From a checkpoint of a small spectrogram enhancement model.
Model: 3.75M parameters, log mel input, norm batchnorm, activation silu, widths [64, 128, 192].
Rows from block 6, named by matrix and row number. Rows with one number belong to one attention dimension. Each number is 500 + 25 x the weight over its row's rms, rounded and kept within 0 to 999. All counts start at 0. Numbers have three digits each. After the name is the row's rms in percent of the matrix's.
# q: attention query, key and value (stacked) (model.mid.1.attn.qkv.weight, 576x192, the q third), inputs 0-63
# k: attention query, key and value (stacked) (model.mid.1.attn.qkv.weight, 576x192, the k third), inputs 0-63
q.25 103:513526498516495483467504456448483523510462508489495513496489524468510500500495539517498516502454483477480480495484534500493508568490489501518483484482508526526475487495542511490531509492504475
k.25 102:509484483474483486504535481517484475484507509451514492473490533525536508496471442464525462482519480490501506474478500474531483544515547487503486448468492538519482491460496510493483505496518498
q.26 091:491500488524468457514475521524492509501497535508508495545521513498517477476517447528511491517512548473457503497461522529505503541496480525503427499525530520504517463490486486486528519516525485
k.26 091:505459537446515474491514503459495498497514512532544513508465488481459546516478466505500510509478512528468493524514496524483499459484481495526538487458510503500517496498505480437511527552483506
q.27 079:516498458522473534512487449486478525450528510467517534466489503520499442506516513506518511537569517510517499488565481498482523449466518521517511477524488479498517492513516496528456520494526466
k.27 085:513531540485510516496533519521477475519511478484520499486547491486567515534524510493540481468459507531520553524468474500490465500527480490465506513448510532497503523501508488546491543451485512
q.28 114:494519519516498496513523474463442479529506520515493464492473505488522540491512530489487523497521489526511487538451502515526478486499512505504496495486494508448477475527493481490533541509533505
k.28 093:461510515486549488518464488509537488483470487577510508474462492506551513465526510531480486522509521520531478494511510489453528467501485531500453510475497484476469457485525513486510493528510494
q.29 084:478479488495443462431516502472463489473452497508488503487531517477503499502518501535502504533498490453469510542496500465521517514502474534497476487483484501564487551493533489483510525528454485
k.29 087:508495508467499483522514482528504497521513500495490503505481503460523517487492537493484508542506490465523465530484484514527497494506545472516539499533484475522507525495530511476486480469535512
q.30 083:469521554455472490497535498468504465505506488507492540551486502470531508499490475514484502515465506508457479492457490456494465483498528497477501478477510480493529482540495489506454546492445500
k.30 084:477489515508520482476454473532489539535472505527491462526511520514503525538523528519525550482508494493498497458533499502476478532520495478523522489531520485462516477492493506485494484506511547
q.31 081:503505532489482481536499479498480455512513485501546484463507508537527508545516499468530497458515480475434460496511476518538463437502460478476496534501522526523499529479519509537486515487470478
k.31 089:544483501541514470482500511506448501480468443525509474506501509477493499510459551550496479461507508543496521488532505460464505475491498481532516454537537468468476465463533502508482478483478552
q.32 083:488512514551492491520530544472536507504440491519516492423540514504468536545510515491501535495529511465539509482470488475511507439480492480506502501526517480526523507504513510511460516519545493
k.32 088:499498518522471510495479519475429448465518504519490490503494500516525479456465487547497528512507491502490515509468493551490502512516460500493511511497470504512527483504520514473497470514469526
q.33 095:469452498508504489485495543496516494459530478493509457499458512482525523559544528553516509531512529500502497514506489481502483501478472529468510475476522496472483530482518489508483499500500439
k.33 093:499494487487516525513524462509493463499527492480507500495488504504504459496480472537528486462498504524489488502483465517457487488520423556516520476507495479533471467470516518495504470456480521
q.34 088:501517494469496523517492486514481551500493452513559541499518510531511489468515488498506481499512554498526455444503530487492508479529505517523561453480498473509508488480495489516504471513498477
k.34 104:486487490505529484502505466512509526517464542528543470451523533514506486526523487481515508493423516546494489513462513477521473543475492495497521518519484447534514474536514517530487500534480442
q.35 083:521519503527505465483500498475532521424525500514509499470506497488550517516500451506501513475500480500509496459508447489507475512551516492497483484476528506500537463505533529546464509490483448
k.35 080:502485506536498494527498520499509471501501506496510507491527456534473449501511518517493479496485492479486468509508519499479551510496532545477533539533516528502501467495451455495481538508538475
q.36 092:479510517484511489509539496536518473525442475473473489487503499480499470486539505514485459469528512492523500520504498494497464504507532502513448510497501519528532517507496524507489515522509518
k.36 102:476462550494522531494520499513501475483519544535490513488517502523493511500480512505464483485569501488511486512500457511495526523474499476523481517471452510520529496497567493484531496480535523
q.37 106:532574546504517507554498484521518543553502562495528516526493500512480491520525517509535466475503479506525492487483542512501501501561519498481484500507507488514490476483454497468552477480480494
k.37 092:481527451477487502540505503515541502491475445502468514552530511536486495532474531453523515498507461503553507549522491525496517468491512506513521484484501524503483565485563534529455460499476503
q.38 097:455479508560489507496461527466493515485501501515536494486492493478493524516515474554497462517470480483488519448537510490478504498507534494447483512490480466539499479474491492531496503520487513
k.38 097:477518510524509458470519497553449536485506460489514525532521520506493528530515540493509494506486468469536516485446490515483500466479470505503501509519500476518501447476518513501476515462503472
q.39 095:486493503497493480483499523516520527510527488477484489501536470507499479481490512504520540501475435510519492482514524464503482495499516484505507496467495500527515525474485527519518512506547480
k.39 097:475498486520512506453488501518479479431523515503501429514506549524457490486534453490487508487491535495475506505462491490492513515505481504523495499526495531520531521526541441477490488534532466
q.40 089:496533522491541501495550529541541479520472529477466500523483494486452518474510500531496516475502441518497499493498483459486479465501464511514547479516530511485509526514479479465518521499487466
k.40 093:510550472511534526522494456458487487504485477447525504524492508522532474503523514503494507535515490516499528527479432500487566519540526493496471531486504460522511517481495500489473535458494498
q.41 097:512512504507470463497493489519496483460482462469484501470500458510501468483476524552464508503492498443521478461501485501503504456524477463485509524496478521521492519550485528497498487470477520
k.41 099:523524493474534551538497496503517467510550544482532507475516502492470502467446473484500480477519442538470469489515485511493483528511500521478505484487542487527513512499518516503494488547455523
q.42 089:494511493535473502458526510513510493504487515497540458523506483543526498476498496506523528524501488526482538485525544508460479503496539510484535438479507498501559462495491503489525483482447543
k.42 096:467518515519486525496516459489483513487522408522513506472516507536470516496521497485494442520491480512475555504560536499517480478466520516475554456513494541520477502502494492522477523480492494
q.43 094:544504520529485502467482455475456487425557468468466543492475474486511476504440469463486510514489501493503551482483470524487530475527504522514521544511531491466487488511485466485555509501476551
k.43 099:512554526516483507527556465515541483518479450509504512483493559451452562543534491525508432493486480488524491467510536476469494544474460485493496477539524493517511494483480490516543502517548492
q.44 093:433570433504500539517545457549470501533478466488448438500507495517485492491494511495510529482499514520507507514448495523507504451497505478493489503491519506504490489533514513505497502521467521
k.44 097:479484474462523501515485525509514502519520529462495486444486474484523501487501557503516492481541514509465513497477492447537511509488527493505495506479458531513504523539490496528517484518460498
q.45 096:494537471526501488494455469530501541552546528464488521531532488510515469495480476547488530483487461501515494523504524466513497510499497491529479512452496464512503518531511512489467490470501496
k.45 106:500527458509491486527490471506491472507504510487508466514476475501527460480496540539505509451515475497502468510516510500512523477481501506512457492482505508493436525531501483504466463498517487
q.46 087:499471492463530493530529557528486479534451480497505458516496510495518429474514499535520485495513469526519490496503466553477512469504496502487467511551486506488475477478525452517502497522510489
k.46 088:506510515497481506510482530489514528508535480502497511482514499480518483514490487511482519497490478469486532472496475488568517481488483539492474428478533490477495464522511543488483500518505534
q.47 090:505533477490514502527483533496501505514553486501465552450499501509512478474476520495519509513472496445474511516481466489508494460513524516472482547558492521547516553504508500470517541510490517
k.47 100:513522490497511479502512483506493490539530462484465537542502508492505512546479506513490501463542558506530474503457495514455498491516472490536452525531474444504458524495505496498502505519523524
q.48 093:476480491472492484496505484538503501521529486463545518513491493518479497478470518494514561484557486542480537460485456507520504478501534486504474517471513491509533565466497492483518479513516503
k.48 101:494498560472489496512504473487510455519492473475473481497486515450457535508535483561533524471500483512527517473499514467524500497543488492497530506471522486504530499522494497521548548488493536
q.49 079:493474475554504482485486522468503478539494517499476504490498464506463498549510520487464487472528469510468565541570467467497506467552498503491474493472432499500455500514471510515499485471480577
k.49 085:503488530520519512482533475553461493494492495473526529474499524516494510448496558526518471524561559489514521514533499489485464521519543518503510492547497478507519523497482479516495519509491457
q.50 090:484518499503446523493494475520549531501545541528494472508512523487544490539524547488499527542494506499490546560498518468501511505529506505516511504491515481507509489493491458498544459527488524
k.50 098:475508494546510487478486525500521492496504471500485512507529451504498504514504521479508483480514498484473494486480503454550504498511485494483485512524477522526499515456509505549487514517519490
q.51 098:501511503503502480481441514544500514509544468503515493498464515496510519491522512497527455474503511525490518515487512474518478540528526529501485485492505469513435477478498458494490483464476540
k.51 083:538535470501475511479453562466505498456524535491476517513520510489494508509499546460502517477490459456463462478509493461564524509460493485531492492528511463511483486524504502516517517518485503
q.52 088:462490484490484464485494461483559511482489517476491441512510530488498456466523502512506504534510486486487473486482537518488524532507509460486543514484488486494460527475530506522485515521512492
k.52 096:544540533509469468517471488514511518506499518522544473520503510461503522471462485457502470473492524467487503465504524485537535495502492500508519510476510533507537533441460477551492500536512508
q.53 106:497497516487504506525513508516486462466502505451496468471518504500480586471515494474470461501552551519531505511512476505486515528524506535533469498482519490506529504482528482565499512488499516
k.53 100:496503510504466491536534490478525511476489474475475463450517500524497492484501486484503491507462470538507529492501455492516507483525514429513512501480493533497508525499448483485508507540485486
q.54 081:513555545466484493508509505539515527536546500500475498499532489524538451513468471514532515477507487485526490515492542545524467509513473511506469483483492488505499491533474464511473482548511475
k.54 100:509513446516516471493471512431540485492470464510485470526509503499477506558519443486539505527519465492474452490502478480481513477502510496508526519479499515513479505482529471475464506501495514
q.55 089:526533501521475518502516466463523468526491515539486529452509464454564479522492480496497526499500481445497501493474445523501477484484492538465528550506486520530488506555542556485492488521503526
k.55 087:485491489519520481540471477507493505469518506515531516518474468431442481453490503475439509485551473506530486530527546531510508539526504495496492489526522510494502489496475467518483497509506462
q.56 082:515531513471499519522505497463527521483488497471477479491497469489456506517505496469510508502486499476563473493519492472499504483523476512506514506484509496488493479459519476502497504522509470
k.56 098:481531503507522490511508529515478482510473492464470531491508493492520464502527525485503519504450551532508522502460531525493515496463504470448474498497533475514520519479440487498504483488495519
q.57 094:549479523500506551502524500499500502518514541524497519461518483499472477493502491522500536522523492472507488491483459510553508475500491486478547540507492504490501488537464489485529507449528503
k.57 092:523512484558508486483517475456477484507519515510477509449495487476507532536470511505509512521551520483502453506474528485473483462530473494478505539553479506542513510482515489494523548510450529
q.58 084:525511492460487505534536485521503486511493473501479499476507484518464540540489476495432522486512521523542495478559490485505520480513476482468495502526465496496500477470486504532475520519449506
k.58 093:444464519538478518479498533505505485478479504496500463478512505512489516522544489506492460478456575523507532477459515464492519549477499486501483521504511514477528442478500501484508501520487486
q.59 090:541531483467527497506499455475514514524480502526465528474542485532506502500498507505496517462511460470488468473519519510500457467482515472494532521522514514529451491480523543550478532518498474
k.59 085:506425510460511484521477476532494515512490550511521535469495476480468509493470529530507487542540492465462493513452487464476527489488431516525500521492506493555472528508507496502507531520481494
q.60 099:514515513512507508526528516518498519524451452571503461484489451508495508474507533536544440523539530488527537500485489529486486453529505482502495530576505513531483457518510509514489495496499483
k.60 087:496535470440478480515445480533481494503505503478541518504476453524520447436506500526521508528523481512497496506516508517474514483517531518528487483511492491477477473486492538497506519479474531
q.61 087:510483505471526496523460494488542521505497497527505482514455499485498497469504483469555487494480534509517516498483490530479516492524450446493509509525505540478461538520502518500531525511498513
k.61 105:524549504519499501526504492508531488498528513487506542508517459449493488494483489462496520471512508516480500516518495521500549457504469507506459481500505466536487476509475507538537523496501483
q.62 106:531475515462491541497504513490510533494460463530500482466495521529507502491522509486492492503515525504503511475515503510491518495507527502504530461510508524490513510494520513549517482519489516
k.62 101:491515529490500483501523501452505523525449525483472507498492491483464515532486500463461479498506520509492524472470516453489463529507527502524502469500480522506520481487534495496471499482477501
q.63 095:535476493512512503470472507475522496520496478466485542491480471540483480501472513536498528514489466448490481472501503502492510461489493515489466500506459516563506527541508496528459515517532473
k.63 094:551504529528505523458510481494462539496474506500508452516480492500509524513488472511511477535501564513517531493535508552453498462518518494523484496480503496558544451532470546500513523489471452
q.64 108:472503512494521433494474511494492498484508449493517463520478434512483506482532524469492465489530492509489472542478499486519472527510517493525478501479523469505485496489515455497528529486455494
k.64 108:508492549493485498496414489496517506531454534465465500495499549453487490492490506492467498478482512481519479521499482511472483546481488466493483484519431525494517469524503505520488505539516517
q.65 105:516499482530472522487480526500502496493435463574476465463521502528472502498485516511523522531515500499480483504523450498506533500458508495481499490465479514526469516496503539526517489515555486
k.65 115:497511511473512497500525538530494506513489470527519479492523517497480511492534507507515475457461487482537459497487530479555480512481481543504450480465543490575533474501485540475538525483472513
q.66 103:466516505524501485494526500512530521464532509519512504475533498506496503479538499491486530500517523485483499510537529494500516506502433500463492501541489500491473491515508575501483494504461510
k.66 103:460492533482487474486480523536493477525480518495492505513482518523484546489514475492560539523451510475496533463470507462505510491541499534502504509488532478538512500476456504469484557482491524
q.67 108:500477542513519535510479487460507506519488490483470480505521509494528513485542478522512547495526514489522499511487480535504518531544463476505520456511483520511546529521520500544534522522500495
k.67 118:523506480552491503494498473528459493495533523520468526483503485498486498492470495506507448493518499522485447507508481502473487530455475516483509526463501501464483512514459534523494514523545535
q.68 104:493474505466504518503502489489523549475483486503500513509474499484536496526459511496491484466535492472517493492471532498484517513486501514505537497517520477509470504517494473505498527487516500
k.68 116:470500503535501438516537491535502525479485521442506489507496487552499506490469512512457491496492479567506462528490503508504472502509480480525500541471482519478476530498502475466510516507531499
q.69 110:504480531515476497517469511440520481529547455486492502442477516489471543487516506517514492511488480490493530514452544495552509488528562522519500484505541474503541542537469499522509492500526520
k.69 113:502491530469521460491565470499500530484479503484535445498472478523532508477468475467509470499488493513459517537494423542478499488499501485519491474505506523489507487505531502527503517493516477
q.70 099:552515509531506469524519544508502537479511507469469454460516486483519488481513529508509551468486494494542505489460538536538479499526498518493484472485537505510530481511462489486469506450518511
k.70 098:472473515450460478489536480474471473481503482474558482501480468545508522469508463500463480501515552524529457496505486513518467462471471467506504551448518499484519477509488555541496514488491477
q.71 109:512488505470497429523513483483526482512509534523531437490557506491472483510478505523515470478487515493503507498524493498510480435508515490469508496470492485474511524497493507525515481510573520
k.71 112:570559517459499504490548467504502486469464519537584452487520462499465541508515481513518493524468509513544501494500506498515489518494503512477501496503491499532498483527471506490546496496488483
q.72 102:493489484549504519511498471531472534507531516497522445491528522551530520514477489478517518528507504495502455533502465490498504447506500458481456508507487559488539519515458546525514483539516556
k.72 096:537514481440471530488507474492507502456511488491464512528488447498505508484486520502509478470541443496478499523523483565491570530539457531495483532525476508499520510485518522504490507470525498
q.73 103:492505489508469485479464536472545521471482493521482530458522497498475526535492540479536516474511505497518500482486513529525496549520480512493522507487510514506518478525520493516440509488539484
k.73 109:487453501484484466491546446468477472498558488477513487501488510505480493476480478522448496520495528498523487514553519462524483504506504506534473486498487457528538519489535502487520496478495531
q.74 114:506529507448484482519482517514527507471489536479541495472509490491518517506539498492522493501444547546490501473503504470466461510521523521533511508483510486494497499494471490517496530499522485
k.74 102:504487514469482488491531488446544482472510508488549489508501505485488495490495477531517440519544515501505542505507518457538523518511541524488511522549467524494532499525453489530529480515498475
q.75 120:453507487494488535496426507503510536498514462503507570453533505466544482479503484458513441523508483531521507529481520491517483487539514501552464518495493478503493493508510506459456492518517504
k.75 109:443464604507498511520511501518447544503469528510476482521514510513475497500500467513499446475535525512448494458507466541478498496495493483486533501548512534489471509493541519503519481474516461
q.76 105:533550503513505511481510511553488529472549495572521535476524462493532499481478482437507499501481461559480495523509486501539486534469520536538503477503548545485523515497453491478487504485482525
k.76 109:501495527472532504513507499447529483518530522520498521501499518511444444563542517473492478493486472465526550546460494491515538490515520461502478461510474490547502470481532483557482469522481485
q.77 103:481495486505508503538499511491452476484469443466477508471517495483495510495511491452534464515489464500504538461503522540525486486494540460528513497499503478517524458516492495446502530450493504
k.77 103:527519560495486480503474471486473483520500498506519511480470516499532469540493485507480555541535530504473521462519500491497499468497432530466515513490477548510474485489530458522451506509534504
q.78 101:525470525502488481478521493449534523533532547503517516494505480539528522505505547496504500496507470510523489456414546531489489477538488531488520496478497473482484547491486542508516476521504553
k.78 096:486547489518516468477514463441496511499503499499527503493464502539490493476510486492475479527513509452513497455491483519455493515509509488524524517470521502490543552513473509478521518484509501
q.79 100:457470523475494518489512488472503537527506540523503465487529533456472517470514499469486548513522456483517501452480475438507521477496473532505469462479519510490494531524526514519513489500511503
k.79 109:494497503535485525562511514541496492524468542485464516570513539519547477490476481480512514450525523467516482511525476463472511506500515480506482517497505518525460510519495496479454475487534503
q.80 097:486491500466515537481522526476472485497466524496497506520497439477492503499521542503498509461500479464575524437533516508504514447530496461498513495505477508483475470478468502493464502519503496
k.80 102:530478474522526536542503480540506491502484545484494492473498501514559472470508493511519519493499470430495459490459514466519518513479516526517487507525474481494490525451514516481530522476507478
q.81 100:481483451486442505517517511512529472535472519559527530467512520524543468497520486504485526493517488519495505491558485499480492517523498530454496496473512488502495484521531448442515498520490487
k.81 114:528495514517466520468419511496526508485510500504450512490508562486475497555505511530516470490511488530507508530479485465471490512485542509523517488507465476511478498474473461491540473499550513
q.82 115:487472504495488523449483520532506511491512490467511551452495467534532441495489433491481483525491479498504572518525459456507493500478505513559489481507490504469502473496517503473530478557451504
k.82 108:472521524515513546469479495479546560493515536542478491541506541472505546486523516493522483495507451514480496541496517498546568494469526509522532486513513488501518491502503554519454503525507432
q.83 114:491477567506500509480495472484498524480512512473502570476514498483479552489513485500463483473473479509453505513544477516432480484529483541522499485548461508504480525462515516508517493501518524
k.83 115:454507520487483520537534528483467483504479465521520459473474467481511486519508507501518492545508489553497532488493500498491519499475531472486497483456541502487553497510476523527542567485531503
q.84 105:539498519510504480512513469518491537481505554457537526501495479460483508499519503484502514533521534470479519489524531497501450457487518518456518493506504486504469489492501453528510462511498488
k.84 105:537576501455501496570479525496493546543509463540531573472543476553488514495530533487536472502490483491495507531483499437502563506459468490498517454497515502516537504517504463461497485519517500
q.85 098:527539501511534524467500539534501477431490466474488552498502528504520522492467512500511508481485502522518473490501484562518504511541501511516516470490497498465532491514469515487525525480499505
k.85 100:498460535453483466496496512451473489489548512518476479489505501443495454518448496506481449468496481506502497490564495499532486445510484510465473471452486493496463482507551496505504468469521503
q.86 114:537505453476496537521481519534488503497501534551480475477530513520489512493520490518492514518501499469454472518499493540518474519472533484481555506498519508493552465477508476535490490522521502
k.86 116:493530537474479541491455469489466540503481515490528466491486516485528484518484492474528432506488487491556489517494492475475504474488505520504455501490522485564511494485528514512522457509473482
q.87 109:518458493494497462489474533505484487494482514457478535516501503482540490498516499510547517484495499519485508473496494455496546500496513468501472506460492512486517513495504506474523530475509463
k.87 115:520499464470540510487507526488497482562496487529534502470501450496498526500492442526460498560522501478501474469498488492498482515518487494497518523491483459519486534496545521455510474477498515
q.88 103:518515536510483487499510507473519519547533512510466492461508478553461464494514491531482504488492490500495507532477530459490496522521467479461516459486518480474495502517544502491506516438504520
k.88 111:511453509541486489495523544490524480518518558492474509524533502513546474546504507484442460552448480524511497479494480495477470478520504450479483496515520522505466524500477536485500515513471510
q.89 124:515454504515485499528501469502480476518480499558520526437549465460514492469482471533495491499476506539460523516500517427480497467507536505526540466491464498485543512500498483488499480504534490
k.89 107:494526498523513494482528492484515483486461508556543524498502519514464523543478522468488503501479496550525495490486479476526517547499534505518495490524513504551484510440439491496535518521517494
q.90 108:510501499473488492505520515472528520555474547430559520481518511526544521505513523476468520500519503461470484459461519503492497513533502496496481493496512485488517478487488502520493511484535479
k.90 105:492450544488477505475540483525507506509488478475419467514492527553465497445521502553465536500536504534495492454491475544440478532545493519523529499510520501489474496486501472504525510473489525
q.91 095:494445484525547507516501509503512502499544482503471520480482534514522520475512469520464493508536512515497484479518476495538489477556489470528502472507510495481513523491473505474476515503432501
k.91 087:533560485468506509490502547492474523496463509508468484510489475463551468475476475491535463511468476497528505506505498518509537514506469491472539490551514458486445540541500480488493454519522504
q.92 111:476494526564485502453540489499544494471545473464477488457479461479501512488537477474511499474490523502465506521530507532470529479508500530507515485522488500497480520492501499461507487497484534
k.92 104:484510518492510509488466505488508568509507513518538476466473509501488534509507492475550496525483490486501514501468556523484484554508481492458504496419470518485514481517503513499528511532496502
q.93 104:517494509485493512455502511493484505518477479474531476467498458488554503474508513512480532529491524495526483515467493482480539533526502521495470534481463471483432529508509536513471508518498491
k.93 104:528536454461474515508494496493518457490524475517517504491530483523475460525484523513547552484518541528494523487505483509522505494512519490520516451497438493492532464554482483495531543467516523
q.94 116:503505473486499492536515514517509523457522572505456504460521477509494511525467496462505525517485527521508473492485498498470482553462480503504512480481482543515525503536509504472493531497479496
k.94 112:492546467480521464494519513472484488519518505490505504480509493519522478494503463490522479532463508469469502487495511410531519502520491499518527465493527511499509505532481483482475514510498521
q.95 102:479489506478472534517478506510511486489475491532499473475519458496553486496469504507487495543495513474472506514504482522478495477513522479511476501503480518486516426462488473513523466525480450
k.95 106:518507535501457555533453525491545528494457531497492530525496536477503495485501468503525462496503488471479480528523460496478544517490501528480495468503472488507471513458467492465532503492510507
q.96 105:513518486471482488501472463508509495522537506479475462467527493493532527509525470529503466516530480523478516493484533497549481505526514493526527463513506547545493511485517494451509508528494486
k.96 108:457459520541493523508494498491485479528484494491531512439490505528487504547539509555502532513560497479539496537495473482497510522481536492493499499522500513489475519545517520504502513501490483
q.97 103:505445490546531471494479503477507526507498493491472582500557487515508476474480483508482506512483455474532542493509498538488494508531530543487494499505532501517544512500472507472493526509483542
k.97 110:488540499484506492465517529476475456506520479513552508506521529511555506499470456498503506510538476427513486502473517476486476491485466502466514522516456525490468481516509547503483516471482492
q.98 105:479488523482497513503524499464502494493483467524486511528491504494498481465516459505518533562493483556486519464492496452527532478508515478512511477493494531500479506518476510499521482531504469
k.98 108:476477453448505499478497514501483511496555519493508494500542460471540466498506567507501465458492486506564500502517477494473489464545538516524468520495513499495516518514512465544475457503501477
q.99 093:502487533476478495465462452517515540481490468477487500474499507512503499522484483502487505481468533511540481464539481468504488517436485466502510482492467479514464498519520510486500473506470514
k.99 104:530491518480514556514482454449502506475526504488502474496462549499494459495522511522530531496481469543462433489490521494497480467514484512523524513483509476447518459530492546464518476515475477
q.100 098:523484509485489482489504510466494491517482493492521537508500476469475506490503456460493491492563504454451482495491487485443518496478491516467517533476516499513490536476496471513505541562509561
k.100 101:534510492526499501501464485447519501507501508482499467530479452521519497456490463537518505496507499510474475497550497495512483462524522509535539497448498515498465528517486466523544494487500504
q.101 108:485497484495504525525492463498521516514501549480544509511491508466512494477508452469492497485513490476476495515452516478534488484535512465465501454487514453481495535490543488508460527505493494
k.101 094:520527495525491509477502499504508469489509486477457463511457490427490500451550482530502527492529502512489479502482472485460493535480534506501489489477511496476498492500465501467582477502467497
q.102 108:462505493508498552566518535508466509518544490516450481502505509474473509510521460503500461463524473484480510461555501492469476540514477475475504514488497529534537511511464461501518519495519481
k.102 103:502458522502531527497500487557500506479517467515472516522478527481513503517532575516514507497547515474558521511514517441490530488470507475497518495556524515530487477503540520496531532467500473
q.103 092:516477497501519461500514500533488522501515514511515533490569495512473470515538502521474494498507507525486532500479487505477466481484523470545432475496510533464489466471502547513476476453482514
k.103 088:443527496515494533474473522532499506476490476458538512490488518520507516545482503497539463519480483488476482485517487505506481490439449517516505522519430468472491498510493519469523522456535520
q.104 099:539500473442503487480453507522537475469559489479502512515573519544486498524495505461541524477540511490470500499523524483520498476500466489437534522498489508503491467464512496498519553490497482
k.104 106:553492508480467492507538490489523532474491534482515574544451525516526528507477472471508494503498504486487542505509504496477505490494514503500463515496474525495560477469484469515542506500557462
q.105 105:523513473466509467470505501514490495448471513538523500493527505538530519538459519482504494501523514520472459507471492559526508515486481577504510542486494518518474492507510563516485525486461508
k.105 108:493482502494481510505472436448491498486504502522504512517459480468531444540502513494495507499474520544505497473497490502505484478509544459468490491500543508468478504453519481539521493503523478
q.106 100:490494486510479487473498483452502529505493492485508515480520493525490494461481494511513534518503470499474472510516481497483486533499483548494483544515499486513458511479506556471509487556513536
k.106 095:499490483513511498487470476508499494514491476523527484467499487526516516526524454519494521535578457485494435531447521514477509505510467489507517549475503486517515479504558484477486520482471484
q.107 101:506479524492506515487529563468493497484525500513494496509480480473516506501545441471524490490556514488486514481459495455503503524495524468507496539505518483569477468503478517567496493534468528
k.107 102:504506523497479528525501474502487504463528443490455493488501465536511476534508491462502484511513476546498493491528487522482470495460484488519531504504530550487508561486486538461535501487551483
q.108 103:521521502539560552513490547554537538453514509477462460513495455523495476480510482486485499489489524487520513526496513487518499482511491481517499476516513510500561504509450469532523487475525496
k.108 097:493507491490501467491524473513504503499506427487496538458485495457488522511466511473503464490462508463506556469484470505459502434495501504486468469536523475516505512535492507487479502474505484
q.109 091:479504510478493488494467455474503472528497526500513569500525510478526489455500503533445523483466526503519503489495517514533491527516507528523496512487498513441522495487508509491453498477463550
k.109 100:525501503493508486528501440482471499499560513533510468523493492481532535506456490507504528494562465477501438534477487472494496514497500486476483535521517495541455478501510486459496477480537456
q.110 099:534511523528515497530508481486511498492525513501486505472537486484495500536518473477511470492488573535533528509464534516524521483519526487520525474538509548474534449506476488458490534476521526
k.110 108:491462477495512480516515548479503515506505504463493473473494475481503458510520524557518485517477503470494539476478508520502480502544469525523487486497460480503559486499483515453541481558532489
q.111 090:560504518539532543475471539501496482500461566497525459467483506516475502559556501507489509485552518511503492487510492473562491524541496519472469514503515478489497527495505491508530500531511528
k.111 112:518467528518486528513523470513525512477523455495540453495463523456525514463497443471500486479470516519544529479518471491460488507499509505486487481462517535453520527517521503482492503484506471
q.112 102:487541510488496530530532501463489496493482485460496455501519488518482492491505533534511503494486502470487430478505543528520470506474457511550477495484509518515512464480464534501485494513496529
k.112 098:493510485488520490514466532512505472521494493531467553508516486516480485509498483499495546498513509479528514491541512493496520548542490459493503507566491491507513532468475553492529574514496527
q.113 099:535514497466501518542509470481534523487494496492469466508519507512512495476480492519491466483500476527540523475516456498451478493496494505510443442514465492530521488507483488538460500534482506
k.113 106:530510496548490525531488511496470518501553544461516515482466475498483488516524513514492521538519537535478480523482480484517459489539501501514527512529510481511512517538481541526472506505530520
q.114 104:498461483506497518488498509496442488519511519462512486480487506470482472500552452532476476506520497510506509518500469493496494485512488498505494518490508472525461575537490510514499463519507502
k.114 101:468499490472485534466502460490475497472484514495456491505522487495501527481495480527525486464472459498507587474534551522502499498512474491478522474475533516488464492486467512505483514514451547
q.115 090:511475540535479536467484470509518520493485510524538550489513471544531503510514487566523477551520565506494487540537519511481481540499522534486516536541514487523500511500509544514508514533541500
k.115 102:491471505500459477460475460479454505494529535518531429500507534501529445470498500494446528533509482457458505477480472527497517483528484501492519511461491461480523487482527529458505518503472483
q.116 098:507480451473505495475495471556519539526541516486509505501568494520486562491483529494458512486478478532505469532475522532495527481496517543515443439469482491508509484488494566503465537507490496
k.116 104:484526502500482491515519524468456464481510515553512481497504531463516489546468485476457528508550494497477561453491463495505554487502493491479506498526500480497491522473450501540505500506508531
q.117 105:520464466571485471484439530508452519480475503541534496527535514543517467523543512515494487543494462494529474518523510487493501478517504478484511498500505494497495493522515510522456498509499508
k.117 096:465528477505487470445485499511505489474526555509505453467493521508508528472483509539468500511501487519476496471501522517497506524529473513504521498487491499458517460544436489495532508501491495
q.118 107:465553511477519499498518515516506497506443546479496467481495498469502524485479495501506466486485543508445488474504470518512473488502508515491568462503501501494497450514490487500508495492507527
k.118 097:516499524522510443480516469470546492495501482503464509535505455489492483520530521525484519510484486534517478500488455500504552482557564494517478523518543525456536510506501497520519520546480476
q.119 097:496486533511518510536473455534535475537486490526503456507475548501523515471505490523505487448493517492510501525490466485475488490469500455544502497510482471506497561539538505485471496534497507
k.119 106:474464521486519494487496537465456524482438525481485522481506490491510474509514473497526530528500495505536564488458488506495489493533445513501491513485464479509524455484506520463458514528511500
q.120 095:538541453507523485495502542547477485459491525520485536481493515472481497524484502468491502496495497448553521497506487528517496529501512499495463498482499531479541524458509514507528524536547483
k.120 092:488428493526488478548545498489517518503533495476504510512477482478538522516530485528465549534476504474496507518502543529491466500530521509489518488508502477519520481523458527457482484501550505
q.121 107:531501518478502503493470427484504546507533511551477484518547495476486509500512482481490525528496488542505479538497452483515471486466514490500485496486501490492483518495487504507469420489499517
k.121 109:498518509501490468475553520475509540504473486522499479502513489505513514487486525466516507499547464529496492467521501452483465504484502522521451546492517474474454522473507481542540451509444485
q.122 089:466484529496501503486490483478498528529489513468473507474524488496508488503503502504548551527538506491519463478538447481514460519536500461503509479453473495488483499529492470484487506512463536
k.122 101:474527476530482499482487479519546508540499479488497514495502503500534517505532458478481496507500474508485487510450518477485546518525444482518468523461449483467520483490574500472466539494464458